A small audio embedding model, trained from scratch: layers 8.
Rows from block 2, named by matrix and row number. Rows with one number belong to one neuron. Each number is 128 + 24 x the weight over its row's rms, rounded and kept within 0 to 255. All counts start at 0. Numbers have three digits each. After the name is the row's rms in percent of the matrix's.
# u: gMLP up (value half) (model.blocks.2.mixer.u.weight, 384x256), inputs 52-103
# v: gMLP up (gate half) (model.blocks.2.mixer.v.weight, 384x256), inputs 52-103
# out: gMLP down (model.blocks.2.mixer.out.weight, 256x384, transposed), outputs 52-103
u.191 081:129155118089126167117192174155106133082097069126151097122097103123086097149123136086144115113115126125116144127094154096176133150115089139094166122126103139
v.191 069:147139121152132132133114069121147096139123159101161107123124155125101099144141104139129145138150172129137146110112141132130160139101144131134136153147107106
out.191 077:070113134147144142123137150093132141129128156123125085083148108111146151081155094138151093137146145139093115108139130094167127118161098113122144124085123140
u.192 099:102108132125137144147132150101116178095076108113052123136152131139124098145139120121156101166111123117182112110173152132155132116118145151105106117108128123
v.192 100:147104134169119119094148124117141120129114082101137146106070117128096081131112089127091116103123139110150131131091134147169158067150155131137127139144172069
out.192 106:163114131085137132169128117087132122133143125091125104099115107134119138101100084123121101110167152154159118085153108109133133102099121137141118098137149134
u.193 108:133114172121156127156102077110127155129116096128163107153198156177139139116126117141128157161147141118125144140168098164127147155128138072124161146152114115
v.193 109:172090149109092133151143133152154114123143114133120146151116112164150132093094147130098108117143125112104151175100127074151153083129104116088119107080114162
out.193 112:163094145145079138140164152091126126115136146147153175166108127110168119152120147117134099110129138153152127125123138101126133093130166176138141123085106122
u.194 078:097104159155136098121095170146129153108100133155146116143119095116145126114132167105176130115117118137128129138139182080147158141129139167156121139115141157
v.194 066:116097149126105158072123120111124077179098106134096128148134138100114095148117091146117162136107116171121149154102110127127122127148105141080097132123128190
out.194 080:118157136143140132122144133116096138175144101140111112130125119132072174149086145121113138133123160133140126127115112082035130109113150124133128108134116123
u.195 100:147156146092128119104093111150115100108100143185145133145113134136096181123084067073196118145152167115165130084153131141126157125125125101140102122082110148
v.195 107:107137112099078182138116160109120128145131114124145099135114132120183116159126101130150117146140143131159070107118124105114115153159114124169117143069085105
out.195 103:135094177101117138129137155094136162133143169065156115135141108139082101109160125139151087114178175109109115142136099142108122146100109078136080110097095127
u.196 099:105086113144114105141136131130170117144117121112153127147156134090085143151176104113172098145157144118105110144103149095121098153120133116101118131125130129
v.196 090:104145122104110123138137124155161112119125126128123119129133136122169130135142134150110107131143098158138115117087092165127095152080129133144123096129125083
out.196 094:141164130163110171128093110132113117109211140126121105130153131128157131138105139096117173175120156129162093133148100118087122118150154104137136113136116105
u.197 106:151102113106167119110142188114129181137122107198123116121120135147126118113143135142098112139146103124156154166158136136128109164134155095110146097122123164
v.197 108:108095098154106125132127150135128078140106074099135118120136114099143076120086129140089135155115183170145136092114147130133130107103110136135132162134123160
out.197 110:124129116118163072105113106175140138096120066127113119149134156124121170070104132138095110126096105131163124141144107120032136093114176139088091129155163094
u.198 094:127106115103104133092177168114134083135194129129120133118143131169162134142092118129104148091117083129108154106128117096103174136118096174163129122097113080
v.198 092:141135123139138137152130119144123143094143146137153168112130089121081124106073140114133152087161147127133113129134139083134123136166125110160134123142151121
out.198 095:121101120125112131134130061172120171117102114146094121151127084189138176129124117105143106129116132115105113156090128129128120119135130160143136137134106126
u.199 076:086111148159106094091133174169141121133115147146088119141131141148108143091128141146125069153138130138149108165115110146132172134126119141134139163137169125
v.199 059:097148112115152091139099146116143130093155105150179152127112129131118106155110142159103151150130079142140143163119127159122107148164126138178125104119124095
out.199 071:064109127062124122088097102133154139125108099131140091098113137120126115158135102120138133139142144122147170109140116127124143121163100097111139107138085155
u.200 101:169135149116113156154142123131145151125112169107066149146139115174149182197151157164138108126102138142177108124117144157111090110123140108120118094116099104
v.200 094:181141135126126152115109155150160137115093131121105129118137154121114097137123143066069116112116127096133127161160165133125110151098065146108160120174077092
out.200 089:156144159108152074092115094165158131138196113095152124167125165170151084143149128109101153078095112135125128131125133150110102139128152156133141131125074122
u.201 086:126144138136128124141124168124123178125147103083151145124151105161133131147095132137139099110131112124127152090126168105165111146145109193108123091147125101
v.201 065:103121136137159185125137163132076128124143179113130124131083132152118107113153097119144153069110147148192124144115084118135158118160120132102104112142137114
out.201 078:141114142109138111130130125117139102157121153131129152121119144101102135125102126150143126124143119113134151144122115044128105130129109103119119103123153141
u.202 108:166122119195167123102141127144138090086133120128109094119132100103119125141092144144158162132099134111070156141090146078117079119117136115124138149158136120
v.202 122:177134075106170151128142101131113128100126168116118157109140119118136141113156105151101116097134114119120097103122192145131108131171162104126131109135153149
out.202 117:100128120118097107135097163139160127115115123164113136102132122162092148152093109117104072133092164081123130134138142128154147145118120129108114162094105121
u.203 092:130126136116125129127150166131151140121157129118098141109091124116145148075153094077140128100145090136121104119125104122146088138096147113114141117068174143
v.203 106:112123112114121148180133119139094127128103049162142105124093112130125115116164148133117111107140124134084118115130124152138150119132155129125184072174160131
out.203 105:145146103150115158121053146130073156130117156160130113137125134153172168151136132115148117142097137090122095152102073150081082113096116122105132123152103130
u.204 111:111105137144110117076098130150081129139101094158151109155169109139147126120185129129155102123111118078177176117084154137142112102109150108119144144141093132
v.204 105:150122116131107127157117134133138154146118112129128123129141090096172138134119069091130126130115121135140127114161139179164119082142106096104078090183147091
out.204 116:104095102117157115127119145142142148082143104149094140140113126112146134137120148134112116116144138146152123158103118183123096138134107131135143134147185105
u.205 108:137141118135116128174161099121117185116114149103159111125104130074089142122116120102141157143116124122141169136132132122125127181149133135061117103155121111
v.205 108:106135127127113133142163177134105107129148147106102183129155113131127092111132105129095112112104158144144157068105115150128120089145157096144148143131095113
out.205 098:118139129081120128162188126133112144159136118146112141131153093092112146139112141133101127094154086107140171092155082133149119130146125169102117151126138164
u.206 099:109103163116116137072134135129093135135140087081143156149137093133071112087116138111116150115152176140150139126093114117136118118135124138112099120189172129
v.206 091:163102144116163152129131134136123127104145103154153111133160123124117106135131136136111092111155149132109138095080091151123099077160129141094142142135158091
out.206 094:124131122124072128098123163149097136151174091133111135114155111118147120167112174104133122145140111129131108167172146099098135105142136102149081090155134126
u.207 103:120104158104126169167084151138152107125126142100102136112146121105097121151122102153111168128128157093134115142118101130128120105141138160119138122165157131
v.207 109:105131148128139149112125160095067124166109102151141128137110121081127121165109091100116123126171138164102080093127148105127129119092104126134142148098143153
out.207 112:132115147163108151105131138137155128130089119154129108171133084130097123154172111092133104121150114150158144152143124128132157120116120150129067110081126142
u.208 100:118127153109155125145079148152132081133125098148109104164131105134103116147125160140127126104131144119124142123162138123082118135146152158149108077127120159
v.208 106:134155129150146126115118132102120128118115074107153105127114103082131169167136099146132113121131120143181084123124147163119144122113175119158136153169082112
out.208 109:135128122107118080122126085166148139120154113111113050140124163176089140104149105137111112148151083134141141156116157134125155102128105127141167121088070128
u.209 089:129131131151151120133109126149128123106116136137220116118095131155093155159175133129137105136136149110177137141132149109149168147134135110102103085111096084
v.209 089:127123131089155092153160161090132122173159102133117108136140167130103117137144124162123149117165092131139126108162137148148126116095129096155169127141146133
out.209 090:110128117112112128152171101072173136125188102060142134140123159120109122134111115145133133158116108138145137123117141136093105112102131124142127117148155144
u.210 109:155119184139109135111144166160113189125138115101130145124134156098111134153101145134132141170140117136090121115107125175130072105141112150151119114117147148
v.210 112:094096126121124145143131134156135138132130101138143129158125150180116154156135136082092108108094114137085143148105116138152130123124127130158107140137149123
out.210 112:108134120124141112088120123127139117140113122171135137130134180101130164111104129102115097193113107145134143145077153141169076102117148132128136103157107095
u.211 095:148130139126146128133116166126155136153137122155141095077103123116148100115128115142117128146139095142113120105110110136128127125092064138126130110136055123
v.211 110:135068107129116125112104088154132117099154112170128110122127102157139157141157132150125131100142148140092132154148162115143071135134152119105147080107144141
out.211 111:111126155119099100129114141109105119124135109133126093127143104163102131074092126164121156122147120111147130107101150162132093137130121125137140141134096117
u.212 112:157100115141151121106153139177120125125161092109117105119131105140133139135129101099179132189125076117150113109131127121064113103091082127142091098105130135
v.212 113:121149136133091158168132166106150155114135110118125152140133111120166163166121093086097093176091122127133150126117143188107137139138137157140081166096143108
out.212 123:102137123088124112117137132121146126168123110120087138164163184155136140149131172132118107140145142147105129090167096111079136154142145133127147125122128153
u.213 103:153107120141134099120147152133158121140102109132155148113129147129065097114110194154134139097094130085146101164095094181117084156112155124137148089143131094
v.213 101:132122103117108105095111141145147123132106146109122167106104141106129109106119142100171151111169104090165158151146108126126133142098137159091125136092158108
out.213 096:147132164125137128105124088167141106112113054135151114122112127145111115160126111140123157108163179141107142171101133101148122122103134142124119137168118180
u.214 085:116134137084153150145163122147095128167111125122105139134108117112050171101123147130131155124160118141122145138122097121147107126114138113140107120104130137
v.214 084:109165118112135095124094114085124141124146118141109124103129136123173146083146133108121113128148125103167153128179120110121106109118145123088144115136154113
out.214 087:164186163131196164087088132159163122137116127110159142171113166160123102165141122138101124117106145105157118084129151124135172167138105128126116086179128124
u.215 101:132131103108093138138123126162140172128137132128105114111115135095117115112104143144051160119137146125109104122123125143132115162135125102131112169107100128
v.215 099:100115153087143123164093154144140141149174156104169150136117098082099116110127123146117129147147135106143130102107104143124123144159148128143147115164161160
out.215 101:139139156141113140159094131080134116110092137081149106139153121144161083176125105142110121140090136126143130106154087136147133145129168123155112125111134117
u.216 104:123138137099122144140123141136112118133130159106145127143121089107145140139096112162139120151118155122131091091113155106099148093120103119151130139128134116
v.216 101:106157115134111111143151126117126174154159120088093146142111157142145111097120127157124089154106113132097106135110131106143125153166118139158169122113146119
out.216 101:132124079107152115117151126110122129140134142157156135090140112135116153107117111106150145107147119092114138123112099145126082119119175147081091168117108133
u.217 096:126087110135113144133086108120094090152065137159115094134115096116147144098146076135123116158108150123115097124116151114158164112177146119125124175105116124
v.217 089:149125148157155150124126147091125123146172133091138157121128155100134119166132107145146116154097129109180119133129152155091175125148112130129131142145143127
out.217 092:148106133112148104145170102132151121171138118094127144150127130115129157102119156118125129110139140104125115170179119160106119122105154151117111096144160157
u.218 105:113148179127099094085125117147095107130126172102125157147140134125131132125142098118139134078122113129122100130091162102102120101148138167075120156145146074
v.218 115:117139152137152134114144130115136100136160170132085119125124149064118107152157117108137136111098136152136145119110098135125103158160146119154068135106085148
out.218 113:124094116125143150153155115100091126159153095098150105109170116108130127109104137132121132090114132103163103126164166130103126099133144095161163136116081149
u.219 111:154112115146139107134083142116136121110118148093141155113131116056151175128071133138128128101143096116114164119101126126106122094119158094145151107128112119
v.219 109:149138104138108144155140106123097122148138118154113136136099118107141126123106127148107117128108131143119148085116136140165108119144132087105140124130155142
out.219 110:091139120134161105159121159123107097158101071119090156116138174132111179147156135125134128067151094148068098079101124101140128161097156152145154157122137125
u.220 093:119143152148122160104076127080154113139098133163131086148157136147168136111095188140164117160158130127127158166100122098112131110135106137093112132094126124
v.220 107:150150118105127091168149099072090155107112106127154145147090134109084119118149088103116153099127119115091131133099080087099105128123165139164145076137132140
out.220 095:108129122159128145071190129115147161129092141088110097117158122088099107162166141145116142115122120156161141142128155123114129157181144124111138129087119133
u.221 085:109126150118155117094134152107136137118110122134103126172103134086143101125143119116107153190122140145080145118097126090086140170094121120116161096151128125
v.221 076:154146138111152183099125109121106085084122142160099142113134146120114100137147143151124152137172164142067098135166105132100158123152110170126151106193139147
out.221 078:083114089127177133135107138088147113069135153129117111129108101155080162145146146112165140139101095105084103131132119105156153107136146132116137132163125118
u.222 109:152087124092149172136091129140082122136127135123100112152203137129134112161141142182152104152134100102099095105168099144126158136131083145126124136139127116
v.222 110:104103139136070069113170137134122111107115145135088144188130235179093099131124115116114128114118109116105116174159164153136075102158084137080143161136148146
out.222 107:171171123093102116144109112156127098138122129132067123158080149097117153147100124129170102104122101173149132085175135090062122127126102095173157114131093083
u.223 096:161087164133108137128118135142134149142166133099106161142136127135140148165151152123118158118118115144139140187134144092123201140128102103139074152127121095
v.223 096:163118111144103114153149159115121104106105149136110136117101127148180153146151131156129149146153129103104120128117111121133160109091105115093121115129119155
out.223 095:125105129123094095129143124124140137114118132148172156098103162134145099143124176113151124139131129084105140118154121120161125114149118109128142106163107144
u.224 086:065117109141136124126103157152189125141137133144155091123110109118110156169125154135149149154143129153101099128085148085134129115111120118144108102116158116
v.224 086:141148093134185108160106120104132151115089116103139140108107128153108127134126158108127105119140116143129106121134156130111163116142151145113135124114102133
out.224 090:149120120132147114111111162116143138107150101100111143127139136123115127138128102166108139139147126146102113141125132161147130128183131165131123138071121140
u.225 108:137157144102150135126140182111146137142115166109151092110092163150098129152136150120147157146116134090129116192141153111121107147086134143091101150154101146
v.225 117:151118094090097165138105172122126128141094121151148097115122126076137103163089103129140120117105121125097136122182146130155087117102114147147117158132139137
out.225 115:146126108112128154107127080133126125128116113110124134097156149083143088137146112156113167153114151121135143126136136097102139101126096154105110143153151091
u.226 081:105114136136146099126147121139120149162149122111155110157144105108144084116088123142138117116119055119145140166112112148118122129091103112145101139167172122
v.226 084:150113122102105110147089121115123111103136092174128155111138113095121123124116131141123091161153131172136086141142120099107138147122124145148110142139124134
out.226 082:155154143126129106110106152098166135139115093142146136129146120115147109135094140085178139160114145114086129081146098149154107138111139107118153146096127186
u.227 106:139144109147111136142115105156112102117124137105154125113149128134076115135121122097104129092154118108143133124142121136147108132135156123114180041153114125
v.227 111:125136147112099123116111167100138122158109139116115084159143135143111169125076140112130144114143095151127120128103137058157124126184104151116137064156122121
out.227 116:142136151116151097100111161175136126093133138131126126168097124110105150115068195101136108134107103147115124151127117109158152150158155099157135138136117133
u.228 084:148144127135121155143153117104164116140122123131083175150100157123160132168109121119135166137115209144118090140119130122157103176148154118136112159099139124
v.228 074:135143110198162142119136113112140149137133144126137133164127076120131125112207115110132140138110095163117158124142120119118102128175118128168141138116129135
out.228 080:119115139167135121133112150143100160138123161183126109150092113083131123102161166126169156165106116137112116131151098113127105146144130082164132105124137134
u.229 094:107115142093065159115118116103137118111092169094164149106096109134170114117130097186147091122129131138100105131124097146127117114141116130152129119143119154
v.229 101:117135132107101143154184148103106134140107146119162171127132175167092128181135126144118136095096108124136124078124105137089084099087139158157120100143100106
out.229 104:127134105113097107141127118122138096138137101141142116121109152142111117136189116095171158095111113138156132117139139150147139203116177172132178148116146115
u.230 083:144087172120185130143178169133150136112149108173153145120155101103102106135126134133149153104130142144155149115167196120131100146067134127160170143128085131
v.230 068:156124153141118128134111165142112081125155149107144140149134094127126119145150098098113081126159101129136109110110064098117102129133125145120153175113131135
out.230 080:116119107128129123121081084153137123098142115146178146137120124142108155124087134175155085181141115167130134150150101133156115122144128114109112152080121138
u.231 093:147165132121168151129091159112177151124117176114089155110127107142122178141150131125091118147167123094144115133113128138083111137120186166159137171145139156
v.231 086:088096129124158121151135134130107138149192106094090133110146133109132143116104152156123120137129098141164122074135155103096141140162163124094115137121116131
out.231 088:119123148124124149109155110130118159116081113112109127133153166127157114085131134104140122167164151117119082103169165134124141167170138123126086111128110124
u.232 102:113157116158181129125121101156169137160086058169109121118155115183095113142137154106092140134106137093168161108077115169161165124138101099140112099135120136
v.232 113:143117137126114119119154131060152148109129127181114154098154150140163127125135097104141136094074102134133115147124129093102088144171163145114117126118115140
out.232 114:176101169156128116092126158161102134179149118091142134170062105118112095114131115129117088120159143114168107121154140128128120200142134117122118131149118133
u.233 091:145090109119117137149118161102122162130109153135131126165142104101094170131149157170154130137096149108125086144138102118092109108134119195087112081133122065
v.233 090:137133143091091145128131153094154115141172122091129126141126104131134125075106102149128106128124111143169088092095100156130078115069115163112133129127146149
out.233 092:130135105185103153148103156137148117146144107124127116148096090124086152127136130115159144156149120160122188085150118122118176145110125141125130144142121058
u.234 102:147158121154128143129132122170118148131127123169113136115133103107085172132094090150150145163166154107076123106139103136098150134146157141126067133124111124
v.234 099:167109133151172133116152102085175116089147175079114154139135127067137140155162157165110119151136120135071164062146120126113160095103124122155120152096135161
out.234 093:148166112149102133146124144128139161119074088127084114126130112130119161147128105148159088092158094107077095142182138126179167121146137143081164125153169110
u.235 113:141115136161143133102177091110141116122138128122103111099120169146115158149118091123086145103129111169159125122121162143131118112076152140159092142132097152
v.235 110:146122149122157105132101153151123146140119140135145156110141107106140153129143113116092127133110127140092131131122123101152151121158130138155127143078152114
out.235 109:115100149155133167130098106166141161121103096120129110110154118107114137094135143174118171139150113115113145169145126152099162104130120134134143139149163150
u.236 110:135110133129099094137136139109128072150108153141166166111077110118130121119114147129141090095145153155118129123093090138144165126105136091146126119135170103
v.236 107:159126109146124140141134109119125125165169115146148104118151112062091146162137129140122147149095119114088128088175130131101142119095104129143137125121129155
out.236 111:169117143172108157104179125145148161099152138118128140137158113117108118108081115134119104110129117126187130170142138126129134081144113146151117100088093123
u.237 107:111132130115087133126116140121130148155160129134115131125170115161169096134146135161170111110091174122105145151133115153111147154146162148089125157129124141
v.237 104:114113156163088146126133167125103132146082141163173125111122116113153111101126112102109136101159147113128097146113116135156142127114131071132138115128094084
out.237 106:097127118114116096125155137140086148127123178145127135148156126100123106149121157122091117128192112169110104120100129117150136139105145096131114131105109145
u.238 098:164148154106137119123097118093102118101164139128146109120129122042113147091123110142133140114173137146118102152133096119089121139105138152087126163103130155
v.238 101:136114138076121134083114144128124148127089171142132138148169098107136128123090108162143140133129149117114130105107164126110134098157138139115156098093170144
out.238 091:121103132149151131095148110091126156135122123128115131142118133174145158138114126119126127123133159135152095129100096175130141171123127122154147140126116110
u.239 115:171123116177173092122133116091109129134136133151117107173129155152128167098161149136122118156132146149103138147104113136069136113104111084125098111132151098
v.239 113:111152150119099133127095145099113124123125113120131151126132123114127135100116085115091099124093139106122111108102120135114138128131175112146108137159138128
out.239 110:090116122138167131127107123164144133103144099115144138105097112108121091124116152140094104124087113112122180179105101116132151123149168137133142108103168151
u.240 081:080122123132122163141137140125107143118116107123153125127095113116136156124122120126137150107137185147120128146139122182092146130164155100173112146115151106
v.240 085:082123108149142126091088142124136141112126133135117107151136109137132116144175140110136156144140118127145141095151136129147108115131145110132103128160124134
out.240 081:126133103146106104135095125132162132155188161131141148116147151107152176105115195107075096120098097116141124103142135151117107142131118118120121117097150144
u.241 073:120098102123132143113167166144150144099114071132126102124152146137174136131135145109133114066097164140144134148115116169150150109146143103139152181125114129
v.241 061:118094133123114154150158151168061139118092112138103178185132102122104107129103092138166157125114089154138123163126143100144138149130102133132092100136134122
out.241 069:144116132103177076199125082090128140146124150141171104110174098092093133106141144096160139114138125152133151126130153093063100108104186146115145095147118125
u.242 109:150176116143149149139131132133138123119099166118130110129115118092122120155081174127089164111115111179142136143135117107157127113093128152153149177115111115
v.242 110:157127122104188147133140121145136121155147151104122088148147148121146103134163121186108158137122153136107129138115123135165151129109089151104108121128155150
out.242 111:108154155148137100096110080119113085096167109141125132105145087135110115144160085147106149105134152110156120116159149112132114098142109147162122142106133128
u.243 100:094170180134111119115152123109146098166117094143113122114152157095157132128134128150138157101070103134122143157092116102141148134121140129141117097114175121
v.243 112:167120117103140119160157095100158155124149118143103125107132168148140145111178091138139102087157129126109128088118123107154136126129104069155135096115131166
out.243 099:150120122118134144133130131123135116134122121149112103136145132104080136120144181179147125129110131148122180122111080131127107117117124136128132082137165132
u.244 088:147127143133106093140142113126148184082118100128126101116153147117134177123137115113156122107090129163155141117136122085122152141143088068174142152132107121
v.244 087:116181153147152078151096121090141095145143151145158125124160142180135136124149118110130111169145132118154154116134144164099130133158120114136115111104125173
out.244 089:136122166101118151120124188132101129121152088097138132119115117150123118127128128129126149122150132112143119109119140105111106117159123102106160140147111087
u.245 105:119134104101126132120157152117158141128130131125136133134148134105136158133102152121119121098116117106113130123148105159166123170185143157126150167097141140
v.245 094:120138093051120143122153122131138075148144146114129158118139131133133138109160116126158133127116126108092096139139126142090183144118044144155099136164096156
out.245 101:151132155153095134156138150109127100126161141129120097112146137106136127102101150108117114106134131134135156155166166131130137147165131131140181110179114123
u.246 106:152094155098130124141129148153118131186120102130125126111118129136131104071134154131088161141112157107118109120146121162160113144103122193099124102095143119
v.246 113:147093150116118166115123163093131165129097142123102136140136121111151117141051081139144149149120130120131126153132112139143111109115133130067130097092122112
out.246 108:150143151121130118113100147122094124123190136166115125109176139193105095139152119100110127142092131194183118135118137146125111129123163121166120185067140147
u.247 110:155159110146135163132136106144098082132114067130139105145087118143119146144097144173137129074137130182102076098176130110123110179136117158133145163121130129
v.247 111:147126169151109136102141088079146134115104172186089149146099137119155121118165131153172130160144125124115111108147127088108125141153127136102108164111059161
out.247 111:121142161148095135161117155142174143108142123124113125097153120107119111109115139165146134130078096124136136164136091114126117111142108087131161160115113136
u.248 112:176154102095123155133113140108144136147134158153148105107135141110177160162141143149104101135150121154155129114108139141124178150153133113109117131117145155
v.248 114:102139143160141113109136133140094128123149148081083131166114131086133130133134129145112123173142075180135140165128114104157129119159152089112115158186122105
out.248 111:107169106123147135163133125143113113121164125130136121140163106159129174150083097147095134121117153169103143101148133114129127151142178140148128165151165140
u.249 097:127148101138107098138165132103143121124120110124152149157137048166165139181119155184153111143125113147134121107092186121136149135141101073123092121130079164
v.249 098:118112123136123173108134154098136116110141143147118139119152122077142096111117138159152121136135122122157122124104105127145184157116129113119129137148091190
out.249 095:127103158129089133156122129163139145120113108106162123152139171147095158112104157145067135063112134124178157126122141130157113126111190125083152152152127127
u.250 100:148135142176155147099129124104091095159109152135104095122152106106114144073116172128144152115147090121115155124103154096089181106112154148128142147140125145
v.250 113:117143119118162121114100135110139107122127109150108142185150117153136110146111133156125113166096135192117074119137117147161127151099132121119093168105160158
out.250 100:093128145119152118140141122148099115124125117157167104112124124125140128144143193155130120175179101107096123144151087148110124139081105179112114139124138124
u.251 103:119101120124093101113120169163077103173089128167123148110150137118127099135105076150160152146162123095127143111144138139110108156097119133137155114155116140
v.251 101:110114129138100126106156109102104122129161126127133157097150160136139161133130095135139129129084174175150059135102131126108138126123113142130092106119152135
out.251 100:132156166165154142145103129103144145081113096130090109111114136146109154131124135085156124100142090177131096139146124099124157117136113163097128120149160097
u.252 093:149119113167134151084132148121174114165138080092167148128143142127129134134161175169145099124138118134136119152123145104093130128130097154119150137148133112
v.252 092:120133174090135161114177121085120151149132126160111138140117107107138126125118110094140129119173122108146118091100105134128142148127143142138109129139140098
out.252 093:146115169132109131140107098163149141142123155127155097155146132117131119145107139131117124130150097162123144140140124134146144123156118125140130087147168104
u.253 088:102132119132101141116180130135109126099164143156123113108128097152079105120102175136125153144131172100134111118156090102119157127168127147080099145077095108
v.253 095:103103158130141111142123101132045080155104139127119126107105156088164153108097109127145153155108089122114094133093132095163106201111130124132113153130158120
out.253 088:137144138123129135158153131135103132151129138134106090129104097097128167159137134097108107112103124159120114119070139101136112105161134120118102124159096107
u.254 095:128152130161147122119097127115108141094129147143111122093165114108148159112115082161073171102190121133119123072122141151152145078108107113112096117094123155
v.254 101:140107098147110106139111136159059156123115120126162133126131074115133123134165155109142127145134168141081145172122149109158127121080078160162134113124061130
out.254 106:109108096104113117112088086161128121146118173129161131112114119141126111106108104138123127124112167176112146144083100138133109100140123077164129112123187125
u.255 081:145115128139205097146114139114123116127136094100133133167117132116133107136111168143128155179108134136126110160115103088138148128123159122108128099165157144
v.255 064:090102094120101141135099107110087086107140121146126152083089135147119141098146097156077116117169159160095109129107121140140092145106117112094113089160118085
out.255 071:083124105110181123119093097154133116112166145141132136091144135140109176138129154160114132110112135110128104121144130167122119141125114153111148159123129118
u.256 108:099144140176114098146122127076156115172134075132097153127162105147128090084136159146154125119114142116090115141165129118110143107141171106112175153119110106
v.256 112:135149062168103097127103142133104130116143131088121139144139124124098126144135139125127101074103115194112106094122137058114121184155165122122122113161135086
out.256 104:133135134122118158166141086088139103106134122135132100109097103089117109144120144138100143128101136120109107133148101140126106105154159149112077122177135134
u.257 094:149129137163149148069102134120139116132117144134122144128102095134116114142090148117138123150150139137152144164167119109128132139189135107163171105145158158
v.257 096:153157126105111098132135171155117125071109094144170161154127097112090118121107123126140159129118080157139120092147127099078127133150149182144114111136127109
out.257 093:084167104135091122128109153119141158095164130152104083095117091125150113162125130164128132128122161118138125132160084106106127113117127155116111146158152123
u.258 096:095144144133083141117109139159108098107102114144160118168145119119139147113174128116121103159109164089122126139124157100137161116130073106137122131146152094
v.258 089:109087129174118193112112114110147128129131121148145133132142130085090122172127112117119116122154084107126100122176086166125125083116131128108122127134100130
out.258 086:111080153144168112072150122110134114135145111157120122104105134152110113114147142112166131131158122140154102168126108134126110111148111148142129103138108152
u.259 095:083155117115131140133170130119138096109139092116140089095090132106117151147135085145144109132142126115160113071104091063098095115135109160160164145130111121
v.259 098:144159109139149134150163115107146114144117136127180164163084123140121113099106148074133115141122122099129192103129139181129121145157156085117129176128153135
out.259 092:124158070096074144123112145108155106145156148107138104112079119162131134146126123102161135119117143109172168149102104107145151157120192087089115136118171156
u.260 082:106129108148142159151167106152138140140093184114135122130121129118150138140159128137109129152090153128150149141121140129154155136164148145087153098134130143
v.260 065:144107128129156100130136078105137112137123128170106126140113155143098111110128137116089175093127112137141138140155143130161139095135137144120135146097117145
out.260 070:153099156149140090111131150133126126148120103119170089138075141164123107123105103090117163138136154123103140102119106144106095158108173158156140127120085146
u.261 110:172149116134136103129121127115151092124120143153098132148110124108083130122121100150117121134145109163142149096134160143123089131138162136107152126132114141
v.261 108:092130131090083127118157155125114148164116102130124143101164101127137100146133148130146149115112100184109118115149104129113160152113096150174118121102046167
out.261 114:080166102115104139108140143127113136143168139098093139087142076140125098143158114120155120113074139117145105181127103125122170121142139125122125122139063149
u.262 105:117151126113159124135112143144118123100181146127154150102135144140136158119134175102071120142134122140109126181123152148119093146125132139110146154103113162
v.262 110:093142111102122144164127117168114108136129157157120135157128146121125093138084137158140077139108147142167102092105118122143134124114104118109147142127082135
out.262 106:102095140094108117151133128152131120161145151123135156115129119101116137099120175105111115129129110152111145151174127129145133151142123137132122113133125106
u.263 084:121134136138117142153112123139155079099131138106143105186129176160083081053081120101150101127103111138149118127131133122150126117109081146149111148130081124
v.263 067:116104165134135153137088118102119124128094127141116110129140135157132168145140164159139123181123137158173136103110141123112138129119159147146136175117127143
out.263 079:162126119075115130147103141164126102158117105123131049083124079114144107141125135170131160191144165143155143138125151110178126165147154118127133088113132128
u.264 087:096131103073093130116102142145130138123087136125093111146097122127101125145113105138156105124145121121159146133128119133100143124123138125184140160105118127
v.264 082:123132166129114086141168153151146057141064167165090146141146157112109114137148148135087155146142143123113168101103133112082114129122165170113129105162153147
out.264 090:153167128128184139151111135138101121103124115118104171100149113146162098132166131135124090145157129115126159122148113114116130140167086142135152045129126161
u.265 089:108163147162142154125134118127152138158151134105143096074117123117130119168104137190155118100087134079101139135097095133160075104127120115117162177100146114
v.265 091:132102137136160157140107136129126141113108087158126103154189106106093142075185113098142120136145133106127148103160131109139086127129198116124104120156123117
out.265 091:084104114124095170100106113100129113113112139089125118110136150148125129140162129122093095143130139122170174112098116136081150109178163143103148135171109110
u.266 094:124145130106130123134134122136114148133136126111102135104109126137133162131102155088121164127149141088141126179175160164156129169091148125108115130130164123
v.266 096:145134108123099098125130101164128117144127131161092089135129128089141108140134110139130139159106155108110168156120119093120140078112163088115126148154140118
out.266 089:120096131136129120149114156141113108113176153127153147113149160151139132132103143125147179114150107101126138153150085130154115122124132127108098127113106142
u.267 101:120139122146090086102116134186150126106117103090158100137146113115095131080083081179136118115114104095165122114081134105156128112122144145105105094110131146
v.267 108:066085134108112159148146126125096124120130144136094107130071159104212112139124134129180114145148136155067128111116127152195111129119136133147133124167113126
out.267 107:130151143141107126150128145103139145163180107118104134095135190091101138123091094109151126142091149125146115147127092159100105098142106146113134157096154120
u.268 116:150154124164146134151124140113165140128108144108116130124156124124136133140148105158121177146123113123121096119139129119145166147113158097137175145057097160
v.268 124:166120145132147131135141088145158109107128126113173122124120101077149137140148151114094161175079165131154082139136162139118107088099096134151120154132135138
out.268 108:118144183105140167151144129157106133152100149098111140148124116155127140129143146152129078179108114092179153148124156151108121096113119089130101127140113116